config.toml
conditioning = "class"
arch = "dit"
norm = "layernorm"
hidden_act = "squared_relu"
learning_rate = 0.0041
shampoo_beta = 0.95
precondition_frequency = 50
max_precond_dim = 1536
final_lr_fraction = 0.01
Rows from block 2 of a small class-conditioned image flow-matching model, named by matrix and row number. Rows with one number belong to one neuron. Each number is 128 + 24 x the weight over its row's rms, rounded and kept within 0 to 255. All counts start at 0.
After each neuron's rows are labels from the 100 images, of 14976 (inputs lightly noised), where the neuron reaches its highest value: "lies over" is the class under the peak. Only what is clearly more common there than usual is listed. The data: small charts drawn from random numbers. In brackets: how many of the 100, against the usual share in percent.
# fc1: MLP up (model.blocks.2.mlp.fc1.weight, 640x160), inputs 0-53
# fc2: MLP down (model.blocks.2.mlp.fc2.weight, 160x640, transposed), outputs 0-53

fc1.208 [152 124  90 125 160  78 154 160 131  87 128 125 156 163 121 107 129 127 146  86 134 119  99 128 154 110  71 146 147 147 153 129 119 134 127 190 168 164 121 155 167 149 163 107 148 126 121 169 126 125 103 127 105  99]
fc2.208 [131 122 130 165 123 180 141 127 171  94  94 126 110 153 121 176 171 102 113 121 137 136  68 113 125 135 142 131  97 119 108 134 148 115 135 118 111 107 149 109 106  93 113 117 113 108 132 119  94  98 110 165 115  97]
lies over: data marks (90 vs 20.2)

fc1.568 [135 141 160 127 166 162 157  86 154 117 156 113 154 166 156 134 130 109 157 142 127 150 108 134 151 142 101 116 116 142  99 153 142 103 112  86  56  94 136 102 157 132 116 169 113 175 111 107 123 119 122 136  85 101]
fc2.568 [127 109 148 113  91 135 131 138 181 130 149 102 141  89 135 101 157 107 131 113  98 128 117 112 145 117 141 128 106 125 141 132 117 144 113 158  99  67 140 100  78 118  83 108 116 156 110 135 106 124 101 149 111 118]
lies over: axes and grid (40 vs 1.4)

fc1.374 [128 115 130 100 129 128 156 182 121 169 126 138 152 130 164 127  91 132 112 134 101 121 153 123 116 147 134 142 128 108 105 178 115 120 113  79  88 143 111  78 122 116 108 204 110  75 149 123  82 127  90  94 119 118]
fc2.374 [133 148 125 122 102 148 166 127 135 137  95  77 180 117 124 157  91 117 113 158 138 134 120 105 101 113 172 140 126 116 169 130 133 130 150 122 127 164  92  90 156 179 132 138 124 143 151 150  83  50 100 120 133 129]
lies over: axes and grid (72 vs 1.4)

fc1.574 [139 137 122 105 136 116  92  90 161 109 113 127 139 146 167 124 153 125 123 137 130 144 150 129 135 138 129 104 192 147 151 140 149 142 148 124 112 154 109  94 126 148 115 136 111 133 146 139 129 137 126 112 130 120]
fc2.574 [131 146 144 124 113 114 136 120 125 142 171  99 156 128  88 126 142 132 152  98 105 113  86 115 112 149 109 134 117 153 130 113 158 154 129 117 148 155 141 143 168 147 142 144 106 115 129 109  87 130 121 175 116 133]
lies over: data marks (85 vs 20.2)

fc1.60 [128  99 139 126 160 153  91 132 113 109 139 130 124 107 104 130 111 129 152 136 159 159 137 146 130 182 107 146 117 128 121 158 133 123 135 112 129  97 144 132 115 158 133 142 120 122 162 131 144 144 135 132 152 118]
fc2.60 [132 138 159 161 142 124  88 169 141 133 160  82 109 104 136 131 165 122  84 137 133 132 130 135 122 101  98 142 141 146 105 120 124 118  99 126 141  80 127 152 162  91  76 135 128 129 140 127 123  64 147  68 146 112]
lies over: axes and grid (37 vs 1.4)

fc1.189 [139 170 104 146 123 123 148 153 102 124 139 147 125 128  31 118 133 128 135 153 108  98 106 131 126 112 114 118 152 146 124 148 119 126 143 110 136 190 122 106 138 110 114 153 139 149 136 169 140 137 122 143 159 152]
fc2.189 [141  90 109 161 103 124 153 158 120 101 149 131 102 138   0 117 126 106 133  86  91 131 103 140 144  96 112 135 109 151 134 133 113 112 115 126 109 114 151 130 153 119 122 138 131 123 132 115 141 112 128  96 116 104]
lies over: data marks (41 vs 20.2)

fc1.300 [137 153 126 112 130 119 128 130 166 108 150  78 120 156 151 131 102 113 166 100 152 104 110 121 151 104  94 150 156 126  68  69 129 119 116 130 115 121 118 127  86 148 145 134  96 123 152 125 134 150 127 151 141 135]
fc2.300 [116 143 126 112 132 133 132 122 188 165 141 152  84 161 100 144  83 115 127 140 138 107 120 138 128 168  71 122 125 116 158 197 109 124 130 141 107 153 132 137 119 178 117 138 119 110 148 116 131  83 160 138 131 114]
lies over: axes and grid (78 vs 1.4)

fc1.408 [164 103 126 139 143 159 212 130 128 135 105 139 115 123 135  76 162 109  73 141 147 131 167 117 137 165 129 119 141 110 132 165 141 123 141 145 104 113 140 120 111 123 124 153 104 101 164 125 117 127 124 134 146  87]
fc2.408 [149 145 120 146 138 120 170 111 189 113  99 121 134 117 137 139  93 111 135 144 165 123  69 106 183 148 157 121 132 164 144 142 103 138 122 144 156 110 102  99  93 116 103 141 128 140 145 112 143  58 135 143 134 126]
lies over: axes and grid (29 vs 1.4)

fc1.276 [148 111 126 106 141 129 105 135 133 142 124 143 164 150 133 157 122 122 138 176 150 148  78 155 128 118 131 126 105 146  95 169 149 131 122 161 113 131 121 146 177 172 115  84 109 170 147 151 107 161 133 111 133 130]
fc2.276 [120 133 121 126 137 121 126 144 146 134 129 127 156 104 147 138 147 109 112 169 162 151 114 125 142 132 111 128 119 138 107 132 100 130 144 185 154 148 122 134 115 122  83 111 123 138  89 146 112  65 124 103 160 128]
lies over: axes and grid (63 vs 1.4)

fc1.68 [130 115 179  93 188  78 111 126 145 136 140 123 147 208 155 104 124 162 112 106 103 146 125 158 145 149 136 132 132 129  76 149 103 146 105 123 111 106 142 155 144 153 123 115 111 100 138  98 115 139 165 143 106 165]
fc2.68 [133 152  94 105 111 132 145 107 152 114 117 138 128 171 134  92 101 139 101 128 125 129 113 135 107 105 119 132 119 158 116 129 141 141  86  97 127 137 162 111 135  98 157 114 137 103  88 134  78 122 135 186 121 122]
lies over: axes and grid (66 vs 1.4)

fc1.428 [164 126 151 122 103 167 105 123 122 120  38 128 129  82 122 101 145 138 128 120  91 130 108 114 100 162 114 108 149 134 176 112 161 125 116 132 113 140  96  63 122 123 142 148 148 156 152 176 127 157 116 122 176  97]
fc2.428 [141 144 126 141 174 132 137 157 175 125  81 100 131 120 143 115 109 147 110 141 188 129 146 160 146 129 108 110 157 124 157 123 140 107 117 112 127 123  64 130 156 105 155 114 163 111 111 127  80 118 155 146 110 106]
lies over: axes and grid (56 vs 1.4)

fc1.351 [130 122 126 109 115 148 158 100 127  94 145 219 115  80  97 163 119 142 116 189 148 106 139 168 110 141 152 129 120 111  87 146 127 131 123 121 124 110 163 111 135 129 154 164 140 109 134 125 141 125 129 109 132  97]
fc2.351 [102 151 102 141 110 116 138 110 193 107 123  93 155 146 109 142 151 103 147  96 116 146 115 149 125 137 157 134 115 153 148 119 146 195 138 127 170 187 112 109 132 102 102 161 142 117 166 109 128 117 110 102 120 125]
lies over: axes and grid (70 vs 1.4)

fc1.26 [137 125 153 120 100 149 136 133 128 127 122 161 135 105 132 124  84 159 148 134 123 115 126 136 108 112  99 151 159 148 156 139  72 146 148 143 132 131 128 163  99  89 124 139 141 136  93 113 141 129 141  97 152 203]
fc2.26 [153 146 139 110 126 126 143 159 137 142 159  88 135 155 134 121 155 133 116 146 128 127 158 122 113 160 143 110 101 102 192 117  87  77 148 157 137 101 111 117 130 125 169 120 129 110 152  96 120  81 142 148 104 159]
lies over: data marks (93 vs 20.2)

fc1.309 [119 154 139 140 128  84  97 147 154 116  73 113 140 128 143 127 158 142 121 145  93 141 136 133 138 133 135 120 130 150  98 151 121 124 126 119 136 118 146  93 138  90 109 130  97 122 150 134 141 138  36 131 173 127]
fc2.309 [126  97 139 127 133  98 149 207 105 107 130 150 111  91  96 116 156 125 131  51 163 138 132 149 147 120 113 135 130 145 108 112 118 136 125 115 131 126  73 158 111 133  99 107  79 154 108 131 118 121 137 135  62 154]
lies over: data marks (98 vs 20.2)

fc1.161 [125 134 123 114 114 149 107 125 171 100 158 117 139 136 161 124 154 125 167 113 107  84 169 111 189 164 177 134 146 127  89 131 150 123 118 119  99 117 153 129 127  97 104 166  92 141  90  89 172 135 138 101 124 132]
fc2.161 [124 109 147 104 143 135 134 145 185 169 109 150  89 170 125 133 157 129 153 133 121 114 153 129 122 161 113 114 130 185 147 163  95 126 116 135 183 150 124 131 104 118 167 157 118  91 137 129 145  94 155 169 124 125]
lies over: axes and grid (91 vs 1.4)

fc1.608 [108 112 185 125 161  85 107 176 129 133 144  90 107 204 127 121 129 140 115 136 108 135 158 139 124 181 104 140 127 135 152 153 133 149 119 105 113 166 135 119 125 146 132 113 121 104 136 107 133 148 150 112 143 135]
fc2.608 [127 123 118 111 154 122 144  82 160 103  87 134 131 176 130 103 125 123 126 141 114 152 118 148  72 131 134 126 111 154 125 111 172 150  96  91 136 115 132 111 153 139 125 130 131 122 115 162 147  84 129 124 127 105]
lies over: axes and grid (80 vs 1.4)

fc1.251 [132 143 137 133 159 122 119 137 162 140 190 148 150  55  94 137 105  90 178 143  94 151 160 110 136  69  92 109 141 143 152 135 148 138  93 133 136 173 108 197 137 120 107 136 133 129 143 125 147 130 156 154 130 143]
fc2.251 [134 142 140  80  90 119 158 142 153 164  79  79 101 168 124 124  83 106  75 167 145 129 100 132 117 115 137 147 136 118 150 113  92 121 136 129 132  77 144 118 123 129 170 143 158 112 150 130 136 144 133 118 148 133]
lies over: data marks (98 vs 20.2)

fc1.36 [121 123 139 118 138  76  92 177 152 140 124 105 142 198 129 114 129 146 147 140  95 145 142 155 119 111 107 133 119 132  87 141 134 161  99 144 102 178 137 133 128 130 132 103 123 111 105 100 132 179 150 149  65 172]
fc2.36 [153 129  95  98 150 125 128 118 157  89 116 155  97 195 144  89 152 140 111 141 135 123 119 140  96 145 113 125 116 163 103 127 120 147 107  99 143 103 157 102 145  93  93 115 121  98  80 148 104 145 139 187 142 127]
lies over: axes and grid (62 vs 1.4)

fc1.411 [131 131 161  90 138 134 123 113 138 124 121 134 120 174 150 112 130 139 123 129 121 122 130 136 126 128  82 152 132 134 136 130  94 166 119  99 138  78 135 161 145  79 111 138 124 108 133  91 119 160 149 115 150 148]
fc2.411 [119 151 131 130 181 143 130 160 150 125  98 132 102 144 139 133 110 121 124 120 121 160  93 103 110 122 156 123 111 128 141 121 188 145  97 102 139  78 158 120 118 138 119 131 150 139 137 133 157 122 121 107 121 116]
lies over: axes and grid (65 vs 1.4)

fc1.505 [ 99 128 121 148 137 161 119  89 120 106 156 114 119 117 101 131 111 148 157  88 104 166 126 137 125 148  96 124 198 146 145 116  98 144 157 126 100 119 167 156 189 168 125 117 129 137  96 127 127 140 175 129 128 106]
fc2.505 [112 164 131 118 151 138 147 160 124 101 153 129 186  97 101 161 114 104 119 131  73 130 113 147 169 115  58 122 116 156 188 130 137 130 131 146 153 110 118 111 135  92 143 104 126  98 112 120 141 147 170 132  96 130]
lies over: data marks (44 vs 20.2)

fc1.441 [122 153 122 107 182 135 125 151 146 109 139 151 128 114 179 114 135 122 119  94 119 162 152 133  94 170  90 160 136 138 117 144  96 128 144 114 125 182 135 124 109 161 101 101 134  92 136 122  97 116 141 160 140 110]
fc2.441 [136 160 117 164 112 107 106 126 108 162 201  76 142  97 138 127 161 133 115 118 137 126 123 140 159  94  84 130 133 131 150 101 143 118 123 135 119 176 105 152 158 116 113 131 156 130 139 128 106 109 165  97 138 158]
lies over: data marks (91 vs 20.2)

fc1.130 [156 107 159 141 106 156 159 120 121 117 103 145 136 141 104 157 151 136 140 118 112  77 145 112 141 150 125 128 155 135 104 136 155 103  83 128 109 101 140 126 137 165 139 161  98 142 145 163 132 157 127 104  93 117]
fc2.130 [ 98 113 127 128 186 137 140 129 104 106 113 147 113 112 137 104 112 165 164 112 102 151 117  87 144 120 151 131 109 186 147 160 122 115 127 114 135  69 126 142 126  74 152 107 137 113 152 154  89  77 145 172 147 127]
lies over: axes and grid (48 vs 1.4)

fc1.27 [147 153 146 138 199 156  96 126 140 103 150 119 133 179 115 136 156 156 136 117  78 106 138 135 169 157 104 139 116 149 102 121 160 104  79 149 104  96 139 101 128 144 145 150  99 136 130 128  83 165 127  65 152 169]
fc2.27 [126 114 159  69  63 151 138 140 182 149 159 117 128 113 107  82 126 123  80 126  92 148 107 152 138 117 112 140 125 116 107 148 115 127 122 107 104 116 112 128 130  73 171 132 122 123 119 128 151 130 139 120  82 129]
lies over: axes and grid (87 vs 1.4)

fc1.57 [159  87 150  99 171 146 122 146 122 115  95 116 122 185 114 130 121 134 136 126  97 134 121 120 181 165 111 144 125  96  85 145 123  94 114 134 113 153 128 140 123 153 128 144  95 145  93 131 153 135 125 147 124 122]
fc2.57 [138 131 144 117 116 154 110 124 169 124 102 142  77 124 123  80 165 120 136 104 136 146  97 113 131 116 141 150 115 119 135 129 125 147 117 116 143 159 118 124 104 122  86 125 128 177 147  86  68  94 118 124 105 126]
lies over: axes and grid (60 vs 1.4)

fc1.560 [119 126 125 159  53 157 122 133 132 127 129 147 128 143  84 156 150 116 147 153 116 128 131 155 136 137 128 141 140 121 109  90 106 105 116 127 120 135 175 121 119 100  99 143 106 134 123 131 112 128 143 104 116 118]
fc2.560 [ 46  75 128 104 121 115 149 150 157 117 136 141 147 118  95 132 163 133 115  89  72  96 122 117 137 113 175 133 130 156 106 134 120 121 116 145 149 108 121 127  94 120 113 148 125 138 123 126 131 143 121 116 128 105]
lies over: data marks (63 vs 20.2)

fc1.284 [142 148  90 129 142 154 126 118 140 104  84 155 111 116 142 108 128  99 152 145  87 110 125  96 145 149 103 132 175 120  99 143  92 120 152 121 125 108 160 142 119  88 119 118 114 151 137 123  97 170 163 156  71  79]
fc2.284 [117 131 129 148  89 107 119 145 125 135 103 197 114 104 119 160 137 105 112 127 187 121 138 112 122  82 102 138 137  83 125  95 143 105 117 153 131 118 111 186 130 174 175 129 122 168 156 102 155 150 131 148 139 114]
lies over: axes and grid (63 vs 1.4)

fc1.359 [144 114 148 166 166 170 107 155 113 139 177 161 132 154 168 152 168 142 111 148 145 149  73 122 118 127 154 116  83 115 151 181 150 135 144 161  93 160 134 129 163 155 141 161 116 161  97 113  82 183 126 136 101 103]
fc2.359 [111 145 103 127 127 147 164 126 198 129 131  89 101  93 153 126 148 146 121 109 140 107 139  96 117 100 123 117 106 117 161 123  81 148 124 126 112 148 160 119 108 150 135 110 188  80 100 147  64 116 130 123 110 127]
lies over: axes and grid (69 vs 1.4)

fc1.45 [120 117 102 124 124 113 120 186 128 173 128 111 129 105  77 129 130 140 123 132 142 140 143 172 108 127 125 140 151 120 103 119 124 129 116  79 117 186 142 136 103 150 124  74  79 139 124 124 130 164 140 156 164 123]
fc2.45 [157 160 119 141 149 145 114  83 176 140 171 131 138 137 148 108 141  96 117 122  86 136 170 142 105 125  99 133 120  75 159 150 142 125 154 127 103 193 153 140 126 140 105 128 129 114 155 134  87  78 126 151 138 147]
lies over: data marks (77 vs 20.2)

fc1.415 [160  97 126 135 128 122 138 126 140 131 124 109 115 128 124 127 142 133 156 207 130 153 127 131 121 173 142 115 137 115 130 131 149 132 154 123 136  95 134 127 121 142 120 162 134 102 124 164 129 129 145 129 138 120]
fc2.415 [120 158 134 120 146 144 120 111 137 143 137 164  89 133 117 132 154 119 160 238 118 110 122 122 108 144 128 140 106 121 110 157 108 151 137 122 121 114 149 142 167 121 136 127 139 133 141 166 148 131 118 103 125 103]
lies over: data marks (45 vs 20.2)

fc1.471 [115 146 147 147 132 168 125 126 100  80 130 114  82 141 110 153 167  93 161 107 155 132 149 116 125  88 136 150 124 102  87  87 154  93 105 136 132 160 123  99 138 106 142 132 125 128 142 134 171 144 127  89 154 109]
fc2.471 [ 87 125 156 135 164 147 108 152 128 136 129 165 133 113 111 146 157 125 110 128  83 127 103 135 165  86 161 133 120 141 146 106  85 128 119 114 159 167 138  90 135  95 180 142 136 130 134 137 112 105 152 109 110 114]
lies over: axes and grid (34 vs 1.4)

fc1.52 [149 117 142 136 160 120 124 131  99 143 138 103 128 102 134 124 108 153 133 155  69 122 162  94 139 159 100 104 120 122 181 140 133 127 113 133 143 148 140 101 101 106 145 111 110 124 150 167 142 117 171 133 129 156]
fc2.52 [132 124 158 153 129 126 148 125  75  97 118 201 141 126 131 107 109 152 124 107 118 123 113 134 109 128 132 106 135 121 174 128 112 142 114 136 139 101 123 145 113 104 121 145 129 128  89 137 130  92 165 116 108 107]
lies over: data marks (98 vs 20.2)

fc1.552 [114 123 129 116 151  81 125 163 142  88 146 130 114  98  98 148 146 134 118 122 109 115 150  99  98 110 143 140 145 143 127 116 136 141 135 116 102 226 110  18  93 128 109 169 123 140 148 159 128 135  80 140 172 106]
fc2.552 [111  97 130  82 110 131 144 164 101 135 152 141 114 124 116 146 129 126 140  77 175 117 162 141 120 145 138 123 143 168 113 129 143 125 142 136 140  69 134 153  98 135 129 119 116 145 133 147 133 126 140  95  98 133]
lies over: data marks (95 vs 20.2)

fc1.108 [173 146  56 145 152 148 102 137 144 147 154 146  94 136 140 168 134 177 142 154 136 110 106 131 122 157 138 131 130 136 122 131 134 136 179 137 146  97 154 193  79 155 108  83 113 178 147 146 126 125 131 159 134 110]
fc2.108 [144 143 128 155 171 114 129 118 143  95 184 125  95 112 121 159  89  98 116 119 138 121 149 133 175 140 143 120 125 112 190 144 118 138 147 131 155  87 117 130 125  97  96 103 110 117 100  94 158  91  79  92 150 142]
lies over: axes and grid (26 vs 1.4)

fc1.12 [144  81 119 112 112 133 110 124 166 120 146 147 126 121 121  98 154 147 118 130 121 121 152 104 126 114 125 118 128  99 106 140  79  99 141 134 157 129 106  93 101 122 158  82 119 165 163  70 122 142 120 142 114 184]
fc2.12 [119 148 133 125 147 129 137 125 118 146 104 150 156 161 123 132 176 154 141 144 130 122 133 117  97 110 103 140 104 128 128 117  87 120 138 137 139 199 127 155 115 123 186 122  90 125 153 157 128 138 107 132 124 132]
lies over: axes and grid (59 vs 1.4); data marks (41 vs 20.2)

fc1.94 [122 140 102 147 123  73 129 128 142 150 111 110 115 190 146 107 112 151 137 136 130 119 126 137 145 208 164 119 125 151 119 136 115 122 145 103 164 126 118 115 125 146 128  84 106 135 171 139 111 143  73  97 172  99]
fc2.94 [152 125 189 150 132 130 100 123 192 179 107  96 139 128 141 168 128 156 126 148 107 140 125 134 134 135  95 113 117 122 200 110 121  94  94 118 138 157 119 123 136 146 105 150 156 143 158 148 128  25 156 142  94 172]
lies over: axes and grid (36 vs 1.4)

fc1.544 [194 120 111 122 138 176 138 131 136  88 105 127 132 121 148 168 151 117 124 128 123 122 137  90  51 176 152 123 108 153 111 129  99 102 138 119 110 100 150 103 125  93 100 170 118  70 178 134 147 116 114 128  82  62]
fc2.544 [117 162  73  56 132  93  58 117 179 125 192 139 163 127 125 132 151 161 125 107  98 123 128 122  89 115 109 137 143  93 131 143 132 117 141 105 114 159 106 115 144 153 149 122 122 136 148 119 116 104 121 117 156 125]
lies over: axes and grid (58 vs 1.4)

fc1.542 [110 109 130 144 102 105 106 121 108 175 143 134 113 111 143 149 113 187  97  83 112 151 148 163 146 109 138 102 121 127  90 128 132 128 134 121 135 140 150 108 150  64 108 116 123 138 117 117 154 142 171 107 124 173]
fc2.542 [128 173 159 134 182 134 111  95 112 161 178 131  83 128 136 152 116 124 105 125 133 109 143 154 112 123 128 146 147 136 154 136 155 118 102 109 139 137 108 100 153 107 116 133 104 130 137 116  94 106 179 111 129 114]
lies over: data marks (64 vs 20.2)

fc1.594 [105 134 119 126 142  74 122 137 135 136 134 158 136 118 124 125 160 161 105 127 127 152 104 124 112 140 132 105 168 126 130 187 111 150 117 140 127  78 131 134  81 136 126 117 119 132 132 145 128  84 143 126 163 152]
fc2.594 [116 146 129  95 167 155 134  98 112 131 143 130 151 117 135 117 100 142 169 135  90 122 106 106 123 153 118  98 104 157 127 144 130 142 161 128  84 133 127 151 133 115 162 141 119 121 113 120 138 139  77 124 114 142]
lies over: data marks (64 vs 20.2)

fc1.156 [103 135 116 148 148 111 111 126 101  96  87 160  70 144 122 102 102 124 127 139 148  96 156 109 114 132  91 166 156 138 138  76 126 154  85 129 130 110 106 110 152 159 114 155 159 112  94 117  98 106 148 161 133 118]
fc2.156 [135 114 120 110 106 130 139 125 102 114 125 136 168 101 111  98 154 151 144 117 140 145 120  64 144  99  43 123 138 155 148 118 143 118 150 139 116 152 136 164  83 145 124 126 121 122 119 115 133  89 196 147 141 122]
lies over: data marks (63 vs 20.2)

fc1.182 [ 48 108 133 145 145 120 130  93 148 100 120 137  77 135 124  88 204 118 129 123  89  87 178 137 154 135 128 133 121 133 134 113 142 130 103 157 161 153 155 128 145 118 115 156  96 142 129 162 162 141 125  82 147 161]
fc2.182 [118 112 126  97 119 128 118 162 214 143 137 145 146 140 135 130 131 145 113 137 111 135 182 125 111 104 123 130 121 127 171 117 110  93 128 120 139 173 141 126 107 112 222 123 106 131 115 128  82 123 148 125 137 133]
lies over: axes and grid (29 vs 1.4)

fc1.390 [119  75 147 135 122 134 137 120 154 106 119 125 144 134 198 113 123 140 168  93 128 131 152 136 126 189 141 132 134 126 106 157 141 121 163 147 129  97 144 129 129 211 125 130 130  83 139 100 116 105 145 121 128 110]
fc2.390 [105 147 147 152 180 115 102 112 149 141 135 131 156 151 187  91 117 131 136 112 130 111  96  98 118 132 137 118 122 152 112 126 128 144 118 142 109 136 100 156 103  80  92 130 125 146 138 121 141 140 119 139 137 128]
lies over: data marks (67 vs 20.2)

fc1.249 [140 130  85 124 133 115 125 151 147  84  80 106 138 124 161 169 134  79 134 110 115 118  95 150 128  88 131 111 125 155 118 142 127 125 152 138 143 217 133 104 127 125 120  85 141 149 103 155 121 135  77  85 124 151]
fc2.249 [137  99 147 119 126 168 154 199 129 151  99 149 145 147 134 158 202 170 128 126  72 135 146 133 181 116  73 152 112 119 135 126 105 116 134 127 127  93 117 132 123 153 145 117 133 151 137 130 120 119 108 134  78 113]
lies over: data marks (77 vs 20.2)

fc1.513 [151 127 108 115 120  96 105 147 131 132 129  97 165 119 152 125 133 129 135 157 140 102 132 151 105 112 133 122  81 131 119 154 138 114 166 135 138 111 152 157 153 157 110  76  85 229 160 165 136 127 116 132 148 120]
fc2.513 [125 145 113 124 131 132 127 107 147 113 122 134 103  73 150  65  83 129  77 178 143 118 114 139 131 141 127 130 153 151 128 125 100 115 115 138 148 125 119 114  85 122 139 107  98 116 116  89  84 116 137 139 148 123]
lies over: axes and grid (41 vs 1.4)

fc1.88 [ 97  80 119 155 158 159 107 107 160 123 175 121 116 134 156 175 135 157 180 127 125 141  95 136 118 146 128 126 148 146 132 154 150 116 155 143 106 147 139 145 183 116 102 109 119 115 123 186 134 126 136  89 144 141]
fc2.88 [110 138 137 126 164 151 115 124 172 146 151 160 141 104 129 164 127 152 120 113 150 153 102 124 129 104 172 128 134 196 125 159 123  92 105 159 116 173 110 144 153 144 151 131 119 123 148 164  98 142 129 122 130 132]
lies over: axes and grid (44 vs 1.4)

fc1.206 [120 137 142 131 166 138 111 173 154 120 125 101 156 130 197 125 129 124 135 126 142 152 133 133 129 134  87 154 185 119 124 122 128 155 143 152  93  73 106 118 116 104 143 134  99 104 154 136 115 119 100 137 144 139]
fc2.206 [109 135 140 131  68 110 142 116 149 161 117 130  98 128  79 107 131 124 153 107  84 111 129 105 156 118 109 120 128 145 121 143 134 128 131 125 125 107 125 142 155 127 140 149 103 135 127 123  63 109 132  88 145 138]
lies over: data marks (89 vs 20.2)

fc1.186 [134 111  89 130 134  74 113 204 120 139 136 123 119 169 140 140 129 158 102 136 153 109 136 123 123 113 165 157 158 149  85 118 158 117 112 126 138 157 122 145 110 154 158  78 115 136 155 153 117 129 132 103 165 134]
fc2.186 [116 119 102 153  95 118 157 111 185 159 145 137  87 131 127 142 127 135 126 148 120 138 119 139 138 129 158 132  98 151 152 138 135 119 123 143 134 165 131 113 117 139 127 120 114 120 142 158 179 125  71 147 134 127]
lies over: axes and grid (71 vs 1.4)

fc1.289 [123 134 106 154 120 100 155 102 138 125 130 135 121 118 118 131 115 152  86 120  95 104 163 150  93 128 156 134 105 140 122 157 160 142 142 102 103 104 134 234 143 116 130 119  93 109  75  81 105 125 129 128 126 177]
fc2.289 [146 152  85 133 149 169  99 132 150 153 119  99 105 155 100 150 136  82 124 136 138 119 145 108 122 125 104 141 121 124 146 110 164 122 158 114 139  75 134 118 190 131 105 140  72 113  90 156 151 118 111 120 161 149]
lies over: axes and grid (30 vs 1.4)

fc1.312 [106 147 127 129  98 114 154 136 206 106 127 185 146 142 137 133 112 104 118  94 135  74 169 126 132 195  94 149 153 118 149 102 125 101 106 168  90 144 137 125 107 138 141 125 122 128  97 135  88 151 126 127 133 119]
fc2.312 [114 136 165  86 121 133 141 159 201 150 145 129 138 146 112 158 175 150 119 117 143 109 165 120 112 107 109 122 120 153 161 125 158 136 105 128 172 138 125 117 115 160 135 151 116 102  93 124 132 116 177 114 115 134]
lies over: axes and grid (40 vs 1.4)

fc1.377 [ 99 112  65 137 118  98 131 144 101 128 110  77 142 110 112  92 101 104 114  90 176  95 110 150 118 118 141 113 128 154 109 133 167 107 162 150 110 162 156 144 100 122 137  95 127 127 145 128 102 127 133 174 155 106]
fc2.377 [131 132 124 132 140 149 126  69 134 107 127 139 143 120 154  93 128 100 123 165 154 122 123 100  73  94 154 129 111  78 122 101 159 130 134 132 139 125 128 111 119 137  99 109 102 140 101 107 160  39 117 127 141 138]
lies over: axes and grid (35 vs 1.4)

fc1.510 [167 109 189 149 138 145 105 158 110 154 164 168 124 160 203 123 122 149 110 158  81 117 113 106 140 150 102 148 144 133 119 133 160 143  97 110 139 150 153  60  96 113 116 165 173 151 140 132 122 141 113 154 131 116]
fc2.510 [101 139 141 109 161 106 106 140 115  94 150  93 129 137 142 184 152 107 107 132 129 137 144 121 115 105 129 139 155 163 144 158 102 120 144 133 154 141 116 112 106 148 123 137 120 101 126 172 158 101 131 112 142 148]
lies over: data marks (47 vs 20.2); axes and grid (30 vs 1.4)

fc1.395 [156 102 124 132 132 148 123 113 149 147 146 124 127 132 170 145 146 108 141 160 141 160 150 126 113 137 139 125 150 137 114  95 107 121 136 124 122  82 148 124 142 128 116 143 120 107 126 136 126 117 132 134 162  99]
fc2.395 [ 80 134 118 127 101 109 118 121 140 114 134 145 141 129 152 139 106 117 127 204  87  99 123 126 125 119 177 135 137  76 110 162 116 142 108 149 114 129 151 128 120 125 124 117 127 130 123 156 169 133 123 108 156 123]
lies over: data marks (44 vs 20.2)

fc1.462 [140 159 133 142 140 134 123 138 125 136 139 121 140 132 169 119 145 124 122 126 105  85 125 157 130 109 141 134 165 136 147 134 157 121 139 144 126 162 136 140 155 158 127 125 125  88 149 140 162  98 137 128 175 114]
fc2.462 [ 69 144 110 147 122 128 127 106 131 117 134 127 131 131 110 153 137 115 134  75 103 175  90 109  88  69 150 123 125 132 130  90 149  82 115 128 119 169 126 107 120 143 130 133 121 151 143 134 100 143 137 134 139 134]
lies over: data marks (46 vs 20.2)